From a checkpoint of a small audio frame classifier: widths [192, 288, 432].
Rows from block 2 of a small audio frame classifier, named by matrix and row number. Each number is 128 + 32 x the weight over its row's rms, rounded and kept within 0 to 255. All counts start at 0.
After each channel's rows are labels from the 100 clips, of 14976, where the channel reaches its highest value: "strongest on" is what is common among them. Only what is clearly more common there than usual is listed. The data: songs of 200 made-up bird species, synthesised, often over outdoor noise. In brackets: how many of the 100, against the usual share in percent.
# conv: width-3 conv (model.blocks.2.conv.weight, 288x288x3, each kernel summed), inputs 144-287

conv.122 [149 117  75  69 101 154 140 139 105 113  79 201 110 158 170 129 195 158  95 124 150 179 142  73  76 115 149 111 107 164 123 196 161 162 145 111 119 106 103  94 126 137  99 124 176 131 153 119 104 103 190 121 151 133 111 112 114 138 158 153  62  43  78  75 126  92 114 177  99  84 112 159  40 135 179 132 141 130 167 130 156 140 117 129 105 183  82 132 120 171  85 168 125 115 114 143 148 151  72 195 152 129 117  88  73 188 133 135 168 129 125  74  86  86 144 169 165 115 142 102 122 193 138 121 133 141 108  66  96 142 112 133 109 153 163  27  95 116  93  94 140  99 110 137]
strongest on: fast repeats (60 vs 22.9); click (43 vs 15.3); clipping (32 vs 7.9); text has "clipped" (32 vs 7.9)

conv.206 [130 130 115 140  73 121  72 104  82 125 137 139 126 161 172 107 141 101 110 141 137 170 155 113 150 105  58 143  84 139  95 150  85  86 128  88  84 138  83 171  79 141  95  83 106 106 114 152 104  97 172  79 128 124 134 113 147 150  98 108 186 138  91 142 133 176 215 143 174 103 132 125 111  98  84 150 140 117 109 112 102 136 127 150 168 128 122 101 184  72 110 102 126  50 144 131 142 130 200 145 100 133  82 121 165 127  71 144 160 117 172 132 138 118 130  99 149 115  73 196 163 153 111 122 149 172 131 106  93 118 128 130 158 114 103 114  98 113 103 118  86 152  99  65]
strongest on: warble (58 vs 17.6); dip (36 vs 16.7); first syllable: warble (31 vs 9.2); clipping (29 vs 7.9)

conv.98 [118 140 145  92  58 169  82  98 100 103 119  98 107 101 120 132 121 140 184 181 170 159 134 112 140 147 120 164 129  77 127  84 111 112 150 114 109 148 105 155 160 105  65  98 185 134 177 108 115  82 154 115  74 137 131  91 124 139 176 159  96 118 180 128 105 137 171 186  81 128 134 113 132 147 139 137  97 180 164 112 130 131 151 157 137 115  41 166  58 108 124 133 116 116 117 136 113 103 145  69  73 156 168 122 169 124 119 121 114 108 118 168 129 136 154 120 187 136 141  26 155 121 118 114 140 117 128  92 130 132 172 173 121 128 131 137 130 191  60 161 118 133 125 129]
strongest on: fast repeats (72 vs 22.9); click (49 vs 15.3); clipping (31 vs 7.9); text has "clipped" (31 vs 7.9)

conv.91 [146  85 158 152 205 194  99 129 113 120 100 135 110 102 179 147  88  56 115 108 149 133 135 126 146 110 190 106 108 118  86 161  55 127  72 118 139 152 163  78 108  72 117 118 132 129 124 127 143 146 150 111 176 145 165 188 155 119 118  75 140 122 108 110 106 123  71 182 131 131 145 135 178 102 113  36 114 153 149  84 172 156 141 172 173  72 146 117 167 106 128 141  69 142 127 133  71 137  95 166 174 179 134  96 179 184  89 108  77  76 193  77 116 100 105 102 127 106 159 106 143 119  55 130 125 146 182 144 114 145 129  52 125 109  80 141  89 142 144 109 130 128 149 132]
strongest on: downsweep (56 vs 26.2); arch (43 vs 19.2); clipping (37 vs 7.9); first syllable: downsweep (37 vs 16.4)

conv.106 [164 148  97 171  78 111 170 144 107 146 109 178  94 172 127 132 125  91 105 137 148 155 130 136  87  91 151 138 121 123  89 118 156  94 109 101 229 108 107 120 118 110 156 133  88 126 151 135 149 107 122 138 153 124 164 117 113 120 100 147  65 104 156 156  84 117  96 108 137 105 137 162 140  78 104 137 193  95 118 146 156 110 153 126 126 104 109  96 105 109 139 148 255 169 176  17  85 132 125 126 161 169 144  95 125 118 107 133 107 137 119 113  71 147 131 125  89 161 106 147 127  82 126  98  91 156 128 168 152 106 150 101 125 116  97 132 110  86 101 160 118  93 144 122]
strongest on: buzz (76 vs 16.9); first syllable: buzz (60 vs 12); clipping (29 vs 7.9); text has "clipped" (29 vs 7.9)

conv.46 [108  91 121 172  98 149  51 113 100 124  99 119 177 120 198 148 140 125 161 122 153 169 164 110 153 138 145 133 139 139 131 156 164 127 140  39 136  88 139  87  91 163 155 132 105 176 134 132 132 108 106 102 152  81 126 144 126 186 124 147  67 167  97 104  74 126 143 161 129 106 107  83 128  30  98 125 129 135  86 121 100 110 141 150 155  92  97  64 165  79 116 147 146  71 118 159  83 134 133 129 113  90 124 107  75 145 125 192 134  82 165 153  95  77 184 145 122 145  78 138 115 122 133 146 125 141 153 119 104 108 143 104 106 158  76 134 104 120  94 185 115 126 100 164]
strongest on: clipping (55 vs 7.9); text has "clipped" (55 vs 7.9)

conv.123 [150 109 108 166 131 166  82 149 137  86 141 101 156 132 130  84 123 127 172 186 115 150 107 143 115 124 151 124 112 161 156 101 103 156  52  95 168 142 101 136 151 131 108 167  60 125 129 134 143  73  88 106 128 143 141 145 146  90 154  97  67  78 134 102 149  80  91  92 101 117 115 156 184 103  86 127 133 140  77 121  54 106 133  93 151  82  95  73 135 141 121 155 166 133 118 134 140  70 191 169 146 145  57 163 151 123  70  96 122 171  89  97 118 146  96 115  85 153 115 161 104 156 108 157  81 141  66  90 132 127  79  97 155 154 175  39 103  90 128 170 143  82 120 102]
strongest on: buzz (54 vs 16.9); first syllable: buzz (46 vs 12); clipping (38 vs 7.9); text has "clipped" (38 vs 7.9)

conv.41 [ 78 136  99 108  27 164 157  98  93 113 115 170 121 165 157 183 121 148 112  95  93 127 152 147 141  85 114 125 157 107 118 135  95  51 150 136  76 127 148 135 141 149  88  83 157 138 105 159 141 135 156 201 153 111  81 135 113 156 142 131 154 188  74 132 103 171 137  83 145  82 120  86 123 123 116 120 114 147 103 130 128 144 135 208 159 127 108 131 158 112 153 158 113 126 155  87 113 168 124  79 129 133 110 162 183  66 125  46 142 139 117  53 101 107 130  68 149 118 111  54 128 120 140 110 175 195 120 132 137 151 169 131 103  98 117 182 132 143 137 134 107 111 164 146]
strongest on: clipping (42 vs 7.9); text has "clipped" (42 vs 7.9)

conv.131 [160 126 122 180 105 141 141 120 147 102 159 129 108  62 152 111 153 168 120 117 131 172 116  97 145 147 150 144 183  93  79 104 107 177 114 113 162 118 148 151 144 124 129 138 173 157 128 106 118  83 124  65  68 105 140 138 139 146 118 142 148 109 101 122 143 135 103 146  97 166 136 160 158 136  50 142 131 137  81 175 157 117 137  88 145 143 138 100 197  95  93 105 125 105 167 106 126 194 101  91  65 125 149 158 172 165 119 114  84 115  36  58 137 147 113 151 100 129 124 109  71 134 140  89  98  86 192  92 121 113 120 159 104 131 108 165 155 165  97 180  85 141 162  80]
strongest on: downsweep (62 vs 26.2); first syllable: downsweep (41 vs 16.4); clipping (39 vs 7.9); text has "clipped" (39 vs 7.9)

conv.244 [105 149 149 148 147 123  98 141 125  83 125 108 111 112 125 112 179  84 116 165 130  80  81 133  88  89 162 114 113 131 148  95 128 145 153 141  99 137 148  82 101 166 103 116  93 147 150  88 128 132 119 190  96 113 107 125 169 147 130 116 135 115 113 166 103 149 122  76 115 109 150 102 116 154  61 126 107 180  81  99 118 158 117 129 173  78 158 114 169  76 132 195  70 199 107  61 129 124  80  95 122  70 151  86 118 181  67  80  50 141 107 103 220 177 109 159 149  69  89 186 163 132  91 109 117  54 119 115 142 101  79 121 140 166  93  58 122 129 138 119 109 141 148 126]
strongest on: arch (44 vs 19.2); clipping (30 vs 7.9); text has "clipped" (30 vs 7.9)

conv.143 [139  73 142 160  92 140 187 106 151 130  87 122  78 134 129  79 144  96 144  72 123 123 106 140 105 130  97 123 123 118 118 112 131  84 113 165 157 165 213 123 167 130 113 123 126 123 148 127 161 109 120  95 165 209 114  90  97 126  94  78  83 160 144 128 116  93 169 122 129  95 196  75 125 108 151 141 146 113 131 123  64  94 147  94  83 132 149 144 138 127  93  61 106 107  82 184 140 149 142 137 124  96 115 163  99  89 158 140 116 161  86 135 179  88 122 134 144 125 112 116 133 165 114 108 168 125 159  75  15 137  64 153 120 100 119 120 135  85 111 153 119  41 100 115]
strongest on: fast repeats (47 vs 22.9); clipping (38 vs 7.9); text has "clipped" (38 vs 7.9)

conv.249 [101  94 101 155 112 175 118 115 188 109 153 119 131 109 151  92 119 133 102 135 103 135 115 144  90 179 101 138 110 114 177 136  72 122  89 134  74  90 158  68 116 115  72 167 133 171 126 140 127 118 148 118 146 123 136 126 136 127 127  66  84 145  95 129  53 129 117  81 148 120 101 155 140 136 100 141 122 174 108 149 131 149 115 179 120 132  60 107 202 123 102 175 119 143 154 109 147  64 151 167 171 106  61  40  80 149 101  61 141  70  51 100 121 148  72 133 151 122 139 146 122 188 150 139 103 116  54 118  86 108  86 124  67 127  35 135 150 113  91 112  44 103 102 150]
strongest on: clipping (45 vs 7.9); text has "clipped" (45 vs 7.9)

conv.146 [113 130 144 156 148 177 156 105 175  97  95  93 125 110 164  88  99 139 167 123 145 119 151 114 100 130 134 106  80  95 163 110  87 133 121 163 166  49 159  67 111 122  77 152 163 156  74 118  83 123  87 123 128  97 146 128 109 135 119  90 113  88 140 132 141 157 161 108 147 154 129  98 159 126 107 118 146 161  98  86 107 124 134 144 191 177 105 108  69  98 154 135 122 121 158 216 192  99 139 106 137  82 173 122  62 140  76 134 135 123 101 114 179 172 108 120 111 185 231 189 151 111 137 128 109 133 119 119 140  96   6 114 132  83 106  81 143 143 111 149 128 177 107 104]
strongest on: click (52 vs 15.3); clipping (50 vs 7.9); text has "clipped" (50 vs 7.9); fast repeats (46 vs 22.9)

conv.112 [139 128 175  90 159 137 122 127 131 103 119  68 137 138 153 131 134 164 127 174 136 171 118  77  82  95 114 194  65 132 115 123  86 129 134  99 196  81  92 142 122  76 121 142 123 200 101 158 100  75 149 181 133 151 161  97 137 158 107 127 125 148 119 105 152  66 172  78  81 128 121  89  96 133  83 119 179 147 113 113 121 107  98 148 114 106 130 146 155 136  93  42 193 197  98  98 155 117 139 180 126 143  88 111  93  62 123 115 114 126 132  35 119 151  86 119 101  77 148 120 103 107 146 180 133 136  61 172  97 125 130  85 114 141 114  95 158  70 160 119  82  74  76 151]
strongest on: buzz (66 vs 16.9); first syllable: buzz (55 vs 12)

conv.231 [181 152  98  67 174 126 181 156 124 138  86 126 100 198 155  89 121 130  51  90 148  73 164 138 129 104  91 149 145 100  73 131  90 163  95 110 139 149 129  87 143 120 164 114 153  67 147 120 120 109  58 119 122 165 131  69 131 136  89 102 100  72 102 159 171 146  94 143 111 101 103  87 138  90 143 158 105 129 129  83  87 128 132 114 158 149 141 186 172 163 162  78  50 100 154  85  97 143  95 103 159 122  91 125 104 131  90 173 109  92 179 129  90  70 132 177 105 133 159 148 157 123 117 154  88 140 141  91 163  91  95 126 131 116  73 125 154 161 159 129 148 103 123 113]
strongest on: downsweep (59 vs 26.2); first syllable: downsweep (36 vs 16.4); clipping (35 vs 7.9); text has "clipped" (35 vs 7.9)

conv.17 [149 179 183 133 119 121 134  29 108 174 110 105 123 167 120  71 100 120 138 213 147 174 121 105  87  99  85 125  99 110  96 127 162 108 178  97 179 145  73  65  99  93 123 123  91 127 163 145 172 144 121 186 106 165 132  86 159 144  75 163 128 159 147 119 142  51 117 137  97  83 128 131  73 126 110 146 144 135 165 139 142 129 181  89 117 124 113  89 154 134 140 125 189 108  66 113  93 128 136 174 163 122 169 107 143 117 135 205 117 174  77 133 215  73 110 105 143 108 135 120 145 178  90  53 104 117 111 101 165  99 146  76 155 120 146 116  79 116  98 126 112 165 127 139]
strongest on: upsweep (47 vs 21.9); clipping (39 vs 7.9); dip (39 vs 16.7); text has "clipped" (39 vs 7.9)

conv.55 [119 150 152 114 126  61 124 113 111  98 152 172 122  98 147 100 120 145 119 152 144 111 177 127 131 125 103 122  45 143  95 141 145 137 105  66 196 118 141  58 145 100 106 153 118 114  94 170 135  98 117 105 156 101  95 137  76  83 128 105  79  88 119 118 137 111 169 114 110 137  84 140 178  40  64 159  49 103 180 129 129 136 122  92  72 127 141 120 107 163 169 170 195 139 104  77 113 169 126 225 179 158 136 129 121  72 145 127 146 137 121 129  68 101 135 144 146  77 173 148 134 105 125 109 124  82 131  77 128  94 158  84 133  90 168 130 112 126 158 112 105  98 118 123]
strongest on: buzz (67 vs 16.9); first syllable: buzz (60 vs 12); clipping (37 vs 7.9); text has "clipped" (37 vs 7.9)

conv.113 [131 161 121 123  66 152 113  51 100 114 128 145 146 164 176 135 105 113  89 127 125 107 106 134 119  88  99 151  90 164 127  40  87 107 135  76  95 120  99 150 119  90 113 122 149  96 130 110 177 139 124 105 110 101  93  87 148 114 149 174 120 156 195 130 135 201 132 102 127 171 123 130 124 182  83 114 177 153 139 116 142  77 126 181 181  97 136 105 169  79 164 157  77 138  76 223 175 127 149 135 105  63 120 115 179 111 141 158 144 105 123  87 145 125 207  95 105 158 144  88 105 139 128  96  71  58  96 111 165  72 120 177 162 142 100 124  79 125 136 146 142 155 138 129]
strongest on: fast repeats (54 vs 22.9); clipping (53 vs 7.9); text has "clipped" (53 vs 7.9); click (34 vs 15.3)

conv.22 [ 91 172 144 130 190 127 175 153 165 142  94 125 108 171 164  91  54  87  90 131 116  85 134 109 128  99 152 198 134 154 107  82 138 112 122 130 131  59 148 160 158  80 174 126 126 130 142 169 137 130 114 128 114 173 134  73 129 104  90 116 119  72  98 159  75 165 159 132 152 132 160 102  64  44 102  94 111 116  84 229 101  94 125 161 137 105 142  69 141  74 114 117 105 121 100 118 132 149 115 212 133 108  48 134 164 118  70  83 139 165 103 102  99 182 115 101 120  69 128 137  94 166  85  98 123  90 100  79 125 151 141 125 103 165 118  91  90 107 147 119  83 191 133 112]
strongest on: clipping (52 vs 7.9); text has "clipped" (52 vs 7.9)

conv.32 [124 120 131 127  46 140  69 150  99 154 161 114 136  95 123  85  64  98  80 142 163 165 106  98 118  96 120  69 161  93 108  63 104 158 135 126 121 116 100 126 120  96 105 135  94 123 170 135 107  96 149  62  56  63 132 110 145 167 119 103  75 102 144 144 112 159  75 108 111 119 116  75 100 130 103 163 109 167 104 150 142 124 108 167 101  93 136 152 191 137 114 106 145 104  55 101  98 100 160 176 127 129 111 148  60 178  78  74 155 117 135 105  56 108 108 139 111 109 101 106 119  96 107 145  81 199 176 122  75  87 114 135  87  91 129  92 126 104 117 125 157 104 110 117]
strongest on: first syllable: buzz (31 vs 12); clipping (26 vs 7.9); text has "clipped" (26 vs 7.9)

conv.243 [112  80 151 142 126 106  92 115 126  79 145 115 150 160 132 122 156 135  81 152 147 166 147 131 129 184 121  86 157 130  79  80  92  97 133 153 192 119 140 118 164  92  91 114 115 119 153 118 148 124 120 150 119 122 150  35 124  74 137 100  59 163 152 109  73  93 125 181  88 119  76 152 171  77 111 171  55 147  86 121 148  87  63 158  91 116 158  98 116 130 139 153 112 130 103 101 104  79 183 135 128 190  93 113  81 121 135  83 153  91  59  71 178  84 199 122 116 129 152 120  70 147  97 150 119 136 149 150 123 120  80 134 129  94 101  56 147 136 136 110 153  80 147 113]
strongest on: click (80 vs 15.3); fast repeats (60 vs 22.9); first syllable: click (38 vs 5.5); clipping (32 vs 7.9)

conv.277 [ 77  98 141 124 125 138 166  86  83 157 140 158 110 119 164 112 129 117 132  90  92 156 134 141  58 100 152 108 159  88  47 103 178 100 175 153 122 124 164 102 134 145 146  80 108 119 187 131 127 149  87 106 165 118 169 133 119  86 155  88 102 112 135 150 115  88 178 119  63 166 109 122 171 134 145 142 158 130 196 131 131  84 138 123 138  99 134 167 110 167 108 134 189 203 124  96 143 194 119  70 111 120 123  64 156 127 116 167 136 189 129  79 126 153  84 103  72 116 146 113 125 118 158 122 118 159 126 110  97 167 117 160 147 138 144  96  99 136 108 141 163 128 128  87]
strongest on: buzz (62 vs 16.9); first syllable: buzz (53 vs 12); clipping (44 vs 7.9); text has "clipped" (44 vs 7.9)

conv.180 [202 174 137 103 154 169 110 101 147 113 208  83  95  57 130 121 160 153 113 157 111  77 145 115 108 105 172  60 129 165 142 147 109  97 109 150  84 119 114  67 112 115 114 160 111 116 120  72 154 101 149 115 125 160 135 100 116 116 140 154 114 128 108 143 115 113 111 135 146  63 116  85 144  71  95 112 128 128 156 125 102 145 161 130 132  68  74 107  83  97  83 101  24 106 115 113 121 138 114 100 116 117 170  86 142 117  72 129 110 135 123  94 147 116 123  86 137  64  87 137 160 106 108 136 145 116 163 107 190 163 118 133  64 101  88  52 130 112 132  59  80 157 143 138]
strongest on: click (49 vs 15.3); fast repeats (48 vs 22.9); clipping (44 vs 7.9); text has "clipped" (44 vs 7.9)

conv.120 [140 162 124  86 152 111 120 122 156 114  62 153  95 112  59  84 137 138 110 183 123  72 131 105 128 108  72 148 106  90 145 115 112 129 181  90 111 128 132 140 105 149 153 128 119  83 159 114 115  76  74 216 147 126  87 104 154 119 113  93 122 101 129 128 110 132 158 150 156 139 172 119 128  89 131 159 145  88 112 104  91  93 147 160 119 162 110 140 130 131 113 116  78 107 132 201 131 122 134 186 125 140 109 109 146 184  99 117  82 127 112 147 149 107 118 106  56  80  72 122 157 162  78 106 115  92  49 114 183 121 130 127 110 132 169 149 141 116 152 106 136  92  27 118]
strongest on: arch (55 vs 19.2); clipping (36 vs 7.9); text has "clipped" (36 vs 7.9)

conv.36 [104 115 151 191  97 118 142 176 121  85 121 159  88 135 132 174  97 129 158 143 122 107  52 164 121 146 146 104 118 123 171 114 127 112  53  99 102 145 115 109 170 146 100 113 134 131  91  80 127 203  70  87  72 136  65 176 128 172 129 156 113 132 119  95 112 119  34 107  83  79 138 201 108 141 110  44 122 132 121  92  70 127 136  72 132 169 155 151 180 122 138 127 146 133  99 120 199 130 121 151  83 186 106 133 146 122  87 184 136 126 164 149 146 109 154 122 127 146 132  86 178 122 135 124  99 163 158 135 104 119 110 138 131 138 134  97 137 145  76 157  67 123 113 138]
strongest on: downsweep (57 vs 26.2); first syllable: downsweep (42 vs 16.4); clipping (34 vs 7.9); text has "clipped" (34 vs 7.9)

conv.93 [128 151  95  66 156 147 136 127 103 102 135 121 142 105 101 165  95  89 109  70 115 120 106 107 131  88 106 185 138 123 113  90  96 109 158 132  60 102 137 145 191  88  74  84 133  81 173 164 148 113 153 147 167 124 168 102  87 158 147 132 115 110 119 174 127  85 119  98 120 103 205 103 121 147  85 101 171 123  86 173 179 126 104 117 136 180 161  69  82  81 120 135  69  99 122 148  95 138 139  95 134 120 129 100 120  89 146 183 122 110 147 104  95 102  97 124 143 102 154 145 166 131 117  99  91 132 125  92  95  94  90 182  90 115  92  87 176 138 137 172 105 136 108 156]
strongest on: clipping (65 vs 7.9); text has "clipped" (65 vs 7.9)